{"arch": "convnext", "model": "image classifier", "dataset": "views of escape-time and Newton fractals", "train_examples": 72500, "image_size": 32, "crop_scale_min": 1, "horizontal_flip": true, "color_jitter": 0.1, "cutout": 0.25, "targets": ["kind"], "num_classes": 10, "isotropic": false, "norm": "rmsnorm", "activation": "gelu", "moe": "expert_choice", "num_experts": 16, "moe_every": 1, "expert_mlp_ratio": 0.5, "experts_per_token": 2, "shared_expert": false, "patch_size": [2, 2], "depths": [4, 4, 4], "widths": [64, 128, 256], "kernel_size": 7, "label_smoothing": 0.2, "loss": "cross_entropy", "optimizer": "soap", "beta2": 0.95, "lr": 0.0032, "beta1": 0.95, "shampoo_beta": 0.95, "eps": 1e-08, "precondition_frequency": 16, "max_precond_dim": 1536, "one_sided": false, "adamw_lr_other_params": 0.0027, "gradient_noise": 0.3, "cautious_weight_decay": true, "magnitude_pruning": 0.5, "steps": 6000, "batch_size": 64, "epochs": 5.3, "lr_schedule": "cosine", "final_lr_fraction": 0.05, "warmup_steps": 1200, "weight_decay": 0.3, "adamw_weight_decay_other_params": 0.05}
Rows from block 7 of a small image classifier, named by matrix and row number. Rows with one number within an expert belong to one neuron, the router's apart. Each number is 128 + 32 x the weight over its row's rms, rounded and kept within 0 to 255. All counts start at 0.
After each expert's rows are labels from the 100 images, of 14976, where the router gives the expert most weight on average: "colour at peak" is the nearest of a few named colours to the mean colour under the peak. Only what is clearly more common there than usual is listed. The data: views of escape-time and Newton fractals. In brackets: how many of the 100.
# router: router (model.blocks.7.mlp.router.weight, 16x128, trained with AdamW), inputs 0-127
# up: expert up (model.blocks.7.mlp.up, 16x64x128), inputs 0-127
# down: expert down (model.blocks.7.mlp.down, 16x128x64, transposed), outputs 0-127

# expert 8
router.8 [165 120 146  92  59 127 118 159 175  88 142 104  85 102 105 185 144 177 154 123 110 122 139 135 136 154 125  96 159 139 112 167 154 139 129 201 156 142  93 116 101 122 174 115 156 113 114 130 203  95 152 110 109 140 164 124 126 115 124 132 155 134 141  93 104 206 170 142 145 145 179 149 119 124 107  64 111 120 203 202 151  86 199  82 148 113 111 165  97 176 123 144 129 127 211 130 105  89  91  90 142 144 140 146 141 152 148 168  88 137 170 117 165 125 141 140 125 111 137  98 123 130 197  52 149 121 128 169]
up.5 [128 128 128  82 128 128 128  88 128 128 143 122 128  94  81 128 128 128 128 128 128 151 102 152 128 127 128 128 136 179 128  88 152 189 128 128 102 113 121 128 128 124 128 128 123  87 115 232 227 128 191 128  76 128 114  92 128  89 233 128  41 128 151  52 128 128 128 181 128 136 128 128 128 128  58 165 128 141 128 128 128 128 128 113 113  71 111 148 106 128  58 128 126 230 199 128 128 128 157 133 128 128 128 128  92  79 128 128 128 128 128 128 128  96 128 134 167 181 128 128  85 128 128 121 181 128 128 206]
down.5 [ 86  97  87  80  91 128 128 128 128 128 128 101 145 116 128  95 139 206 137 128 102 128 146 128 163 128 128 128 144 128  75 128 128  42 113 150 128 128 182 152 165  78 164 136  79 170 154 128 128 128 195  32 128 128 128 128 164 128 128 128 128 183 128  67 128 217 128 128 128 155 128  90  71 141 128 128 102  74 128 128 128 128 178 141 137 128  58 176 128 128  35 128 130 128 128 128 128 128 161 122 166 194 182 128 114 128  85 128 128 117 102 128 128 100  84 203 128 120 128 153 128 128 183 168  90  84 128 128]
up.6 [128 202 179 128 128 128 128 144 123 156  80 138 128 128 128  81 128 128 213 128 128 184 148 128 128  96 165 169  67 128  85 128 187 128 128 128 149 178 128 128 128 128 128 128 182  97  73 128 128 128 128 153 128 103 128 182 128 112  31 128  69 128 128 128 157 128  83 128 128 128 128  99  96  81 173 128 128 164 128 149 103 132  30 128 102 117 128 165 128 128 128 160 128 180  50 184  69 128 128 172 128 128 101 128 128 178 128 144 128 128 100 128 128 156 163 128  82  94 128 128 128 194 139 212 128 169 170 139]
down.6 [128 120 128  98 128 166 128  45 128 128 147 128  76  98 166 130 128 128 100 128 119 113 154 128 128  76  22 128 137 129  65 170 128 195 128 128 128 128 128 128  64 128 128 149 128  49 132 102 128 127 128 128 125 182 128 163  24 128 128 128 141 128  89 128 128 128 128 128  80 144 126  89 128  95 128 128 128 159  78 183 117 128 128  87 128 128 128 128 128 123 128 128 128 128 128  83 164 128 193  21 188 128 103  87 149 128  95 128  66  97 128 128 128 119 128 128  81 128 128  73 108  64  82  52 128 128 128 128]
colour at peak: black (90)

# expert 0
router.0 [149  86 154 135 103 146  81 161 155 135 121  95 185  93 167  92  95 202 126 149 147 149 133 119 163 148 136 123 125 157  77 125  85 103 155 139 130 141 145 167 122 171  83  73 101 159 138 136 188 144 147 145 133 178 168 119  59 154 117 142 191 116 104 111  72 134 134 117 106 102 121 121 111 110 134 112  92 120  82 108 139 121 148 108 200 137 119 201 116 159 114 136 132 109  77 105 184  82 117 161 120 144 179 169 106 131 182 146 140 144  74 183 119 165  76  60 146 180 155 113 151 121  95 178  87 143 164 100]
up.0 [128 128  93 110 128  77 128 128 115 128 128 128 128 128  55  91 128 157 115 128 128 128 169 128 114  86 139 128 128  73 170 161 128 124 128  89 128 128  64 100  69  64 128 128  72 128 128 128 128 128 128 128 128 128 120 255  73 172 112 165 128 128  88 128 128 128  82  16 145 128 128 128  46 128 128 128 121 128 128 128 120 128 213 153 124 128 128 138 128 137 128 104 128  71 128 160 128 128 128 128 102  99 115 128 179 128 128 142 188 128  86 128 213  90  61 128 128 128 128 138 122 209 128 128 167 128 128 128]
down.0 [128 114 110 128 167 128  44 128 128 128 145 128 141  80 128 128 154 198 172 128 128  48  70 153 173 128 134 109 161 142 128 151 128 152 127 127  74 128 150 163 128  80 128 129 128 124 251  94 128 128 128 154 144 129 128 102 128 129 237 135 128 128 160 128 166 165 226 128  69 128  94 128 204 128 143 128 128 128 128  93 128 125 148 128 114 128 127  93 128 123 128 128 128 128 152 128 128 128 135 113  72 128  77 151 115 128 128  69 177 224 133 152 128 173 128 128 103 128 128 128 167 128 128  75 128  96 128 167]
up.1 [113 128 134 173  70 254 118 128 128 137 185 128 128 128 128 128 189  80 128 158  80 147 135 104 128 136 128 128 128 128 113  82 161 151 122 109 128 128 129 159 128 139 128 128  55 181 128 208 128  61 128  89 173 128  91 156  67 128  61 128 130 120 128 108 128 128 119  71  91 155 128 128  80 128 128 128 128 128 161 109 128 173  76 139 128  94  76 134 128 185 128 128  97 112 180 112 202  85 195 107 128 128 128 128 128 116 141 140 128 136 128  86  37 128 128 128 128 135 165 128 172 128 128 128  82  72 128 123]
down.1 [128 128 128 118 128 128  94 128 198  52 109 128  24 128 128  94 154 107 179 128 128 128 128 128 174 128 128 128 206 119 180 128 110 154 128 171 119  92 128 128 128 128 197 128 124 128 128  83 128 128 128  66 128  54 137 128 129 128 154 128 196 170  50 200 128 174 100 197 111 128 128 160 128 107 128  93 128 118 117 108 128 116  75 102 128 158 128  72  96 208 138 189 153 128 128 128 134 128 159 138 128 128 159 111 128 128 163 128 134 121 107 127 128 220 128 163 121 165 175 193 128 128 128 128 128  95 128 128]
colour at peak: pink (34); white (26)

# expert 2
router.2 [ 90 113 125  65  76 153 157 141 157 164 101 196  54 147 134 113 169 144  79 109 155 124 134 159 106 127  75  93  61 166 147  71 147  84 124  91 103 149 153 175 144 167 102 131 166 123  93 153 125 130 115 155 120 140  85  63  68  73 117 173 154 138 118 151 116 136 124 170 154  97 123 111 172 130 165 103 132  55  74 135  78 152 122 137 103 157 164 108 130 115 121 100 146 149 122 156 126 171 187 119  76 123 145 139  75 109 131 128 180 115 136  94  55 112 168 136 144 116 136 178 109  97 107 114 149 131 179 113]
up.5 [128  88 171 128 128 128 128 198  89 143  35 114  50 128 144 176 128 128 168 128 128 128 144 142 128 128 128 122 120 128 128 128 214 128 161 147 118 119 103 128 128 128 128 128 128 101  93 102  73  84 140  73 128  48 128 118  39 132 128 128 128 128  97 112 158 103 128 178 128 128 128 133 128 128 124 128 108 155 128  98 174 128 128 128 128 130  97 128 128 128 157 128 197 208  64  53 128  99 140 128  84 128 128 169 128 128 162 128 144 128  48 115 128 128  83 128 128 128 230 128 175 109  75 145 128  79  90 128]
down.5 [128 172 128 119 128 128 128 196 128 141 100 200 128 128  98 211 128 128 177 189 128 128 154 169 128 137 128 129  65 134 163 124 155 128 128 128 255 128  67 128 113  79 108 128  81 103  82  29 150 133 128 109 128 128 128 123 128 128 128 139 128 170 128 103 191 137 185 125 134 147  90 162 128 128 128 128 108 128 128 141 128 125 128  99 128 128 158 128 136 128 128 128 128 160 195  81 128 128 128 169 128  89 128 165 128 128 128  95 128 104 128 128 192 139 128 120 128  90 128 128 143  51  30 128 128 139  85  66]
up.6 [128 133  55 128 128 128 173  70  93 128 160 181 128  87 128 124  62 128 128  31 128 128 128 128 152  68 119 184 128  44 128 128 128 128 123  98 128  89 128  89 128  90 128 128 131  70 128 128 137 128 111 111 128 128 128 128 209 128 170 128 168 128  44  99  97 116 128 128 128 128 217 128 115 128 136 126 165 160 128 177 116 201 128 128 128 128 128  28 155 104 128 210 128 141  71 128 128 128 128 126 126 128 128 183  79 128  71 103 113 128 128 128 168 128 131 158 128 128 128 162 128 128 128  67 128 132 128 141]
down.6 [128 128  90  71 128 146 128  68  87 128 128  88 128 160 164 153 168 124 126  92 128  73 128 159 104 128 182  97 160 122 128 128 128 152 111 128 182 128 176  95 128 128  81 128  48 128 198 128  89 128 176 128 128 139 137 128 134 187 176 128 128 220 128 128 128 128 128 185 116 172 128  90 185 106 154 128 128 128 167 136 128 128 128 160 211 128 128 128 128 173 128 165 128  80 128  47 202 128 128 128 130 160 128   4 128 133 128 112 128 128 128 128 111 128  81 136 138 128 127  85  91 125 128  76 128 128 128 164]
colour at peak: pink (38)

# expert 15
router.15 [143  58 166 100 144 170 176 195 140 125 118 192 115 133 122 115 125  64 130 131 141 129 144 170 103 158  89 100 139 131  94  83 105 167 182 125  82 168 145  84 181 172 144 141 147 181 173 128  94 152  91  91 153 115 117 130 159 167 142  81 184 140 164 117 140 160 140 141  92  51  92 110 162  93 118 177 125 159 114 102 132 152 124  82 142  78 136 133 123 133 128 107 179 185  94 150  80 112  95 148  87 174 138  89 104 153  60 130 103 121 178 107 147 123 167 106 179 125 108 123 165  96 145 110 123 146 173 153]
up.5 [128 169  85 128 128 104  87 122 102 128 128  84 128 128 128 128  57  54 140 132 128 126 128 164  67 128 128  80 128 128 113 192  97 113 128 128 128 130 114  87 160  74 181 176 106 128 118 128 138 128 141 128  68 128 154 128  61 129 128 128 128 128 127  82 126  86 128 128 128 128  78  59 180 180 128 128 149  39 169  67 128 145 148 128 190  80 176 128 185 128 113 115  92 128 119 128 166 128 206 128 128 128 132 142 163 149 168  67 128 128 153 189 128 128  88 128 115  64 128 125  61 128 128 132 128  76  79 128]
down.5 [128 216 128 128 169 128 170 143 231 140 128 143 128  85 142 128 128 128 128 128 128 128 175 128  13 128 128 128 135 128 128  92 157 128 128 176 128  62 128 172  97 128 128 128 120 136  67 128 128 128 181 128 188 128 126 128 128 152 128 104 128 128 128 146 114 128 128 128  87 128 128 128 128 210 181 128 128 128 128 173 106 128 111 128 174 111 128 128 131 128 166 128  39  37 128 128 117  31 128 128 151 136  46 128 157 128 128 128  90 128  42 128 128 176  96 156 163 111 151 128 128 113 128 128 128 128 120 107]
up.6 [128 122 128 108  89 130 128 128 121 128 128 128 233 193 128 128  54 125 128 128 133 128 123 128 215 128 128 191 140 128 123 128 128 126 128 128 128 106 225 128 171 200 186 111 128 156 128 128 136 128 128  86 128 128 240 128 128 203 183 128 128 128 128 128  80  86 138 121 144 174  97 128 164 128 225 128 169 140 157 128 143 131 128  95 139 128  72 128 128 128  88 128 128 128 147 121 128 106 131 128 128 177 141 159 145 116  34 176 150 128 128 149 149 128 128 128 157 106 128 128 128 128 128 128 194 128 172 128]
down.6 [125 128 176  99 132 128 184 104  91 192 105 128 128 112  54 128 183  74 128 128 128 150 107  41 178 103 129 128 166 115 120 127 128 128 128 128  97 151  69 196 128 128 220 128 128 153 128 115 101 128  93  55 168 128 128 146 128  85 128 110  97 128 191 137 135 114 128 141 128 170 215 170 112 100 128 128 128  69 128 137 125  80 128  73 124 111  32  68 128 128 128 128  96 128  99 179  82  57 141 128  77 128 115 110 110 128 128 147 111 101 128 154 128 111 128  77 128 163 128  89 128 138 128 128 128 128 128 103]
colour at peak: black (94)

# expert 12
router.12 [114 128 158 153 155 162 110 115 131 159 159  94  89  89 139 131 163  75 114 118 101 145 102 143  86 111 120  98 117  97 163 148 125 124 109  88 172 101 129 133 101  99 161 153 175  96 143  94 103 195 137 123 165 100 166 139 100 169 145  70 103  99 153 166 165 144 159 129 113 134 152 126 126 154 158 151 148 117 116 109 134 134 175 170 132 190  89 120 167 141 192 162 142 159 103  87  77  62 126 127 191  58 109 172 103 167 132 114  71 168  75 123 194  88  72  90 165 121 121  79 128 107 109  96 150  87 107  61]
up.0 [128  90  81 128 185 128 221 128 102 204 128 128 152 128 128  96 128  17 130 128 128 128 208 168 107 129 128 128 155 128 216 117 128 128 128 128 128 128 128 128  93  64 128 128 107 128 124 128 128 128  56 128 128  82  55 128 128 128 128 128 144 153 163 128 137  67  95 128 128 154 128 126 128 168 189 210  83 128 128 128 169 128 104 156 128 128 128 128 128 128 128 128 142 128 168 128  66 128 128  76 116 150 128  84 128 128 128 178 128 128 128 128 128 128 128 128 128  37 111 213 131 154  94  67 135 128 128 139]
down.0 [128 128 111 130 128 128 128  53 128 128 128 128 128 128 128 128 128 133 147 128  66 128 128 128 118 128 132 208 128  33 105 115 106 120 128 128 115 128 163 128 119 128 136 128 128 128 111  84 111 113 198  93 128 128 144 119 128 128 158  74 160 128 205 170 128 136  95 128 128  81 114 219 216  99 146 129 156 128  81 128 131 182 198 128 115 205 128 128 128 128 128 128 117 128 109 128  60  70 128 142 128  88  98 145 128  58 126 128 129 169 120 128 128 128  32 110 128 128  80  80 128  92 181 176  62 128 128 128]
up.1 [ 94 150  77 154 155 128 128 128  57 128 128 128 129 128 128 128  78 128 128 128 100 161 128 201 128  99 182 128 255  95 128 104 166 165 128 128 128 128 128 128 128 128 145 128 128  76 105 128 128 128  31 128 128  77 128 128 128 142 128  98 128 128 128 128 128 199 111 168  99 117 143 128 149 111 128 172 128  96 128 128 128 128 128 211 186 103 128 128 128 189  90 128 128 128 161 116 129 128  32 128 128 196 128 100 128 161 128 128 104  80 128  89 132 128 128 128 128  39 128 128 128 128 128 128 128  89 128 128]
down.1 [134 123 135 128 128  90 128 134 128  90 128 128 128 128 128  80 128  48 153 128 128 128 128  86 128 145 128 102  48 128  51 152 128  90 128 128 114 128 128 128 157 128 126 198 130 128 128  59 128 128 128 128 151 128  89 128 128 128 128 128  69 128 110 142 112  77 117 128 221  97 128 122  28 128 128  53 200  81 182 128 128 130 128 139 128  27 112 128 128  86 128 128 128 179 131 137 128 128 128 158 145 128 172 112 145 128 128 100 154  93 128 148 128  80  79 163 128  65 128 150 187 223 128 151 104 125 156 128]
colour at peak: pink (25)

# expert 13
router.13 [152  93 112  66 117 139 135 140  78 149 140 157  87 101 179 117 112  92 122  88 136 144 105 102 115 166 103 134 159 121  79 134 173 150 114 193  91 101 121  92  72 139  90  88 128 128 132 138  78  91 149  94 150 123 176 128 157  93 136 195 203 103 151 128 181 109 145 154  99 183 114 106 116 122 145 140 142 149 149 132 158 144 113 196 136 102 161 127  73 141 167 119 168 173 178 125 185 153 106  78 114 100 130 132 117 146 165 109 108 103  69  99 122 199 123 103 165 152 126 140 162  38 137 158  82 102  96 147]
up.0 [128 128 188 152 128 128 128 156 132 128 253 128 128 171 128 128 166  68 157 128 128 137 160 128 128 128 199 128 157  96  63 128  78 128 128 128 113  44 128  88 135  97 128 147  88 131 128 130  72  96 128 137  89 129  99 154 150 128 211 128 128 109 128 128 183 128 211  24 128 128 128 128 128 128  85 128 128 126 128 128 128 128 128 128 128 147 128 128  35 112 128 145 104 128 128 128 128 128 128 128  65 128  57 128 128 188 201 128 128  87 130 128 118 128 137 128 133 217 128 128 128 130 128 109 128 128 128 128]
down.0 [128  74 170 100 213 128 128 128 128 122 128 101 114 137 100 128  41 128 114 128 108 128 111 128 128  84 128 128 160 128 128 128 123 128 128 128 128 128  80 128 128 128 138 183 143 128  42 128 128 128 128 169 111 128 138 128 115 128 128 161 128 211 128 128 128 131 208 216  59 128 128 102 160  60 166 148 119 128 128 128  37 111 122 128 140 128 128 160 160 127 128  60 128 135 158 107  84  93 128 128  52 128 128 126 128 143 128 137 128 128 128 118 128 128 128 128 199 128 255 128  62  88 128 128 128 164 128 128]
up.1 [167 146 128  85  88 128 128 168 128 128 114  72 128 128  96 128 128 170 146 115  94  89 139 128   0 146 196 120 128 128 128 128 144 146 128 128 152 159 131 128 128 174 128 128 128 159 170 128 128 175 196 112 138 138 109 128 134 128 148 128 128 114 119  88 100 128 150 141 137 121 128 128 128 128 116 149 124 154 128 128  60   0 128 128 128  69 119 128  70 173 184 128 128 116 167 128 128 128 128 108 128 128 191 128 172 157 141 158 107 132 128  44 128 179 128 131 128 169  34  99 128 128  96 128 101 128 128 128]
down.1 [118 128 128 128 128 128 128 128 136  84 178 128 128 128 128  86  57 161 128 152 128 128 135 143 117 128 128 147 152 128 207 183 103 159  19 128 128  79  41 152 133 128 179 128  68 129 128 128 116  77  76 120  99 128 128 128 129  46 128 128 128  99 128 128 128 128 128 142  59 128 119 174 128 128  67 153 175 177 148  88 109 160 128  99 128  99 128 123  87 128 149 180 128 139 128 128 157 112 116  91 145  84 155 128 173 128 128 128 160  81  55 128 128 131 108 128 128 128 128 128   0 128 128 128 138 133 169 128]
colour at peak: black (63)

# expert 1
router.1 [186 123 117 110 107  88 104 157 140 121 119 103 146 171 131 169 112 134 169 125 163 138 139 140  71 158 161 138 172 158  90 140 135 139 126 111  60 111  79 161 131 173 143  72 116 139 186 116 150 101 115 118 120  92 138  66 139  88 228 124 169  55 146 144 131 130 102 135 130 106  63 119 153 132  74  62 176 153 116 178 162 122 134 129  97 115 100 124 119 100 135 110 120  78  96 148 106 131 128 123  86 132 119 117 148 110  67 127 136  35 101 100 149 180 166 168  82 102 133  87 103 173 125 158 108 104  88 125]
up.0 [ 80  42  83 172 128 128 108 125 128 128  92 124 128 140 128 128 121 132 128 141 128 139 128  62 128 128 128  81 199 178 128 153 128 128 128 175 160 128  78 128 128 128 127 102  95 128 165 121 128 113 128 103  56 118 128   9 128 128  77 152 120 108 145 128 128 128 149  52 120  50 126 128 128 119  58 128 128 128 128 184 122 213 128 128 153  63 128 109 165 128 128 200 128 128 204  86  88 179 128 128 128 128 137 122  87 128 210 161 128 144 128  93 128  91 162 111 128 128 128 105 128 128 128 128 128 128  89 125]
down.0 [128 116 128 129 128 145  94 115 128  65 128 125 185 166 128 187 128 128 128 195 119 128 128 128 128 128 162 111 128 119 128 111 179 128 128 128 163  88 128 158 208 146 128  64 149 128 128 170 128 138 169 109 132 161 158 180 128  54 164 155 156 128 159 128 128 128 128  45 174 128 128  61  90 128 128 128  46 128 128 128 128 166  96 125 128 128 128 128 128 149 158 128 128 133 122 155 128 128 198 116 128 133 232 154  95 137 128 125 128 194 156  99 128 128 197 128  66 128  33 128 164 128 128 128  80 108  76 158]
up.1 [128 140 128 128 128 113 124 128 128 125 128 128  88 128 166 128  65 149 125 120 207 128 139  64  57 139 133 154  87 128 128 123  93 114 128 150 128  87  87 128 128 147 128 128 137 139 105 128  22 128 101 172 128 128 157 136 131  38 130  96 128 128 186 209 128 125  87 128 107  66  55 128 182 128 131  93 128 144 142 102 146 107 128  84 128  98  92 128  92  43 128 102 128  91 128 122 128  93  91 128 142 128  94  96 174  18 128 128 145 112 142 128 108 145 117 128 157  76 181 114 128 138 155 183 167 128 128 128]
down.1 [134 213 128  87 187 128 211 128  98  97 161 128 105 128 128 146 128 128 149 128 128 135 128 148 128 128 147 166 128 200 128  80  67 178 128 182 116  64  73 128 128 159 128  71  88 121 128 128 153 128  66 128 128 172 127 128 128 128 128 128  71 128 141 115 160 128 128 128 128 128 128 159 122 128 134 128 128 128 128 128  50 128 128 167 162 128 128  55 134  94 128 182 131 128 128 128 104  91 128 128 128 252 128 105 128 124 128 186 128 150 128 151 128 128 128  22 128 128  51 189 165 103 128 128 128 128 128 128]
colour at peak: black (56)

# expert 11
router.11 [ 91 127  65 137 113 155 157 171 105 151 107 156 190  90 144 150 164 164 113 117  92 100 124 137  76 207 131 167 122 164 103 106 104 160 170 173 149 140 181 120 120 157 151  99 104  84 118 129 172  97 124  89 176 156 101  92 108  85 104 126  92 111 152 149 160 164 167 143 148 153 149 159  64  59  58 102 141 121 145 190 116 115 155 113 135 167 168 135 111 164 101 144  53 140 150 115 122  90 161 140 144 140 162 143 117 101  85 131 117 151 139 169 120 135 140  39 115 112 152 164 197  89 120 155 122 121  95 121]
up.0 [128 128 128 175  35 195 120 128 124 128 128 128 227 197  58  91 110 128 131 128 128 128  74 128 128 128 128 128 117  61 128 128  79 134  71 207 128 128 128 128 128 141  76 106 114 128 128 128 139 128 133 128 149 128 128 174 127 128 128 128 158 128 206 128 132 128 128 128 128 219 128 143 128 128 128 122  99 128 103 197 128 154 128 128 128 128 128 128 207 128 128 128 128 106 128  78 128 147 123 128 200 128 138 128 128 155 131 185 128 170 140 128 128  84 182  21 151 128 103 128 128  64 128 128 141 168 128  82]
down.0 [ 74 128  87 141 118 128 103 156 128 106 153 135 126 135 170  75 128 128 128 154 128 123 128 175 129  79  91 103 109 118 128  89  61 128 128  58 128 216 166  25 128  33 128 128 128 128 128 128 128 128  38 144 128 128 142 128 123 128  90 148 153 128 128 128 128  88  68 128 128 128 128 183 128 128 128 144  81 128 128 190 128 128 120 128 204 182  95 107 130 128 172 116 132 128 128 122 128 128 128 235 128 128 188 128 128 115 164 128 128 128 106 164 156 128 131 128 144 128 128 152 156 165 128 128 134 160  29  98]
up.1 [128  51 128 128 128 137 163  71 128 128 128 126 153 128 128 157 162 128 128 235 127 128  63 103 128 128   7   6 106 128 201 128 128 128 128 128 131 128 128 128 128 128 128 128 128 184 188 137 128 128 128 180 135 128 120 104 114 128 141 128 129 128 192 128 147 139 128 128 128  87 102 128 114 128 128 128 143 128 132 128 162 197 128 128 137 128  73  81 181 128 188 128 128  97 128 128 128 128 128 157  78 109 128 128  29 128 184 128 190 128  75 128 128 128 118 128 113 128  61 128 113 128 128 136  95 109 128 128]
down.1 [ 76 119 111 128 190 128 128 151  94 128 110 120 128 128 128 153 128 128 128 128 128 128 128 149 195 128 128 128 128 128 128  74  70 128 128  99 128 156 152  85 128 128 128 128 128  67 128 128 187 141 157 128 168 141 129 111 128 119 128 128 170 128 183 128 128  72 128 107  95 128  67  64  79 152 128 206 128 128 128 117 128 128 128 128 128 128 164 130 116 144 104  53  72 128 143 135 128  89  37 188 128 128  73 128 128   8 133 130 128 148 128 213  85 154  83 128  86 128 171 200 128 181  78 128 128 128 105 128]
colour at peak: black (67)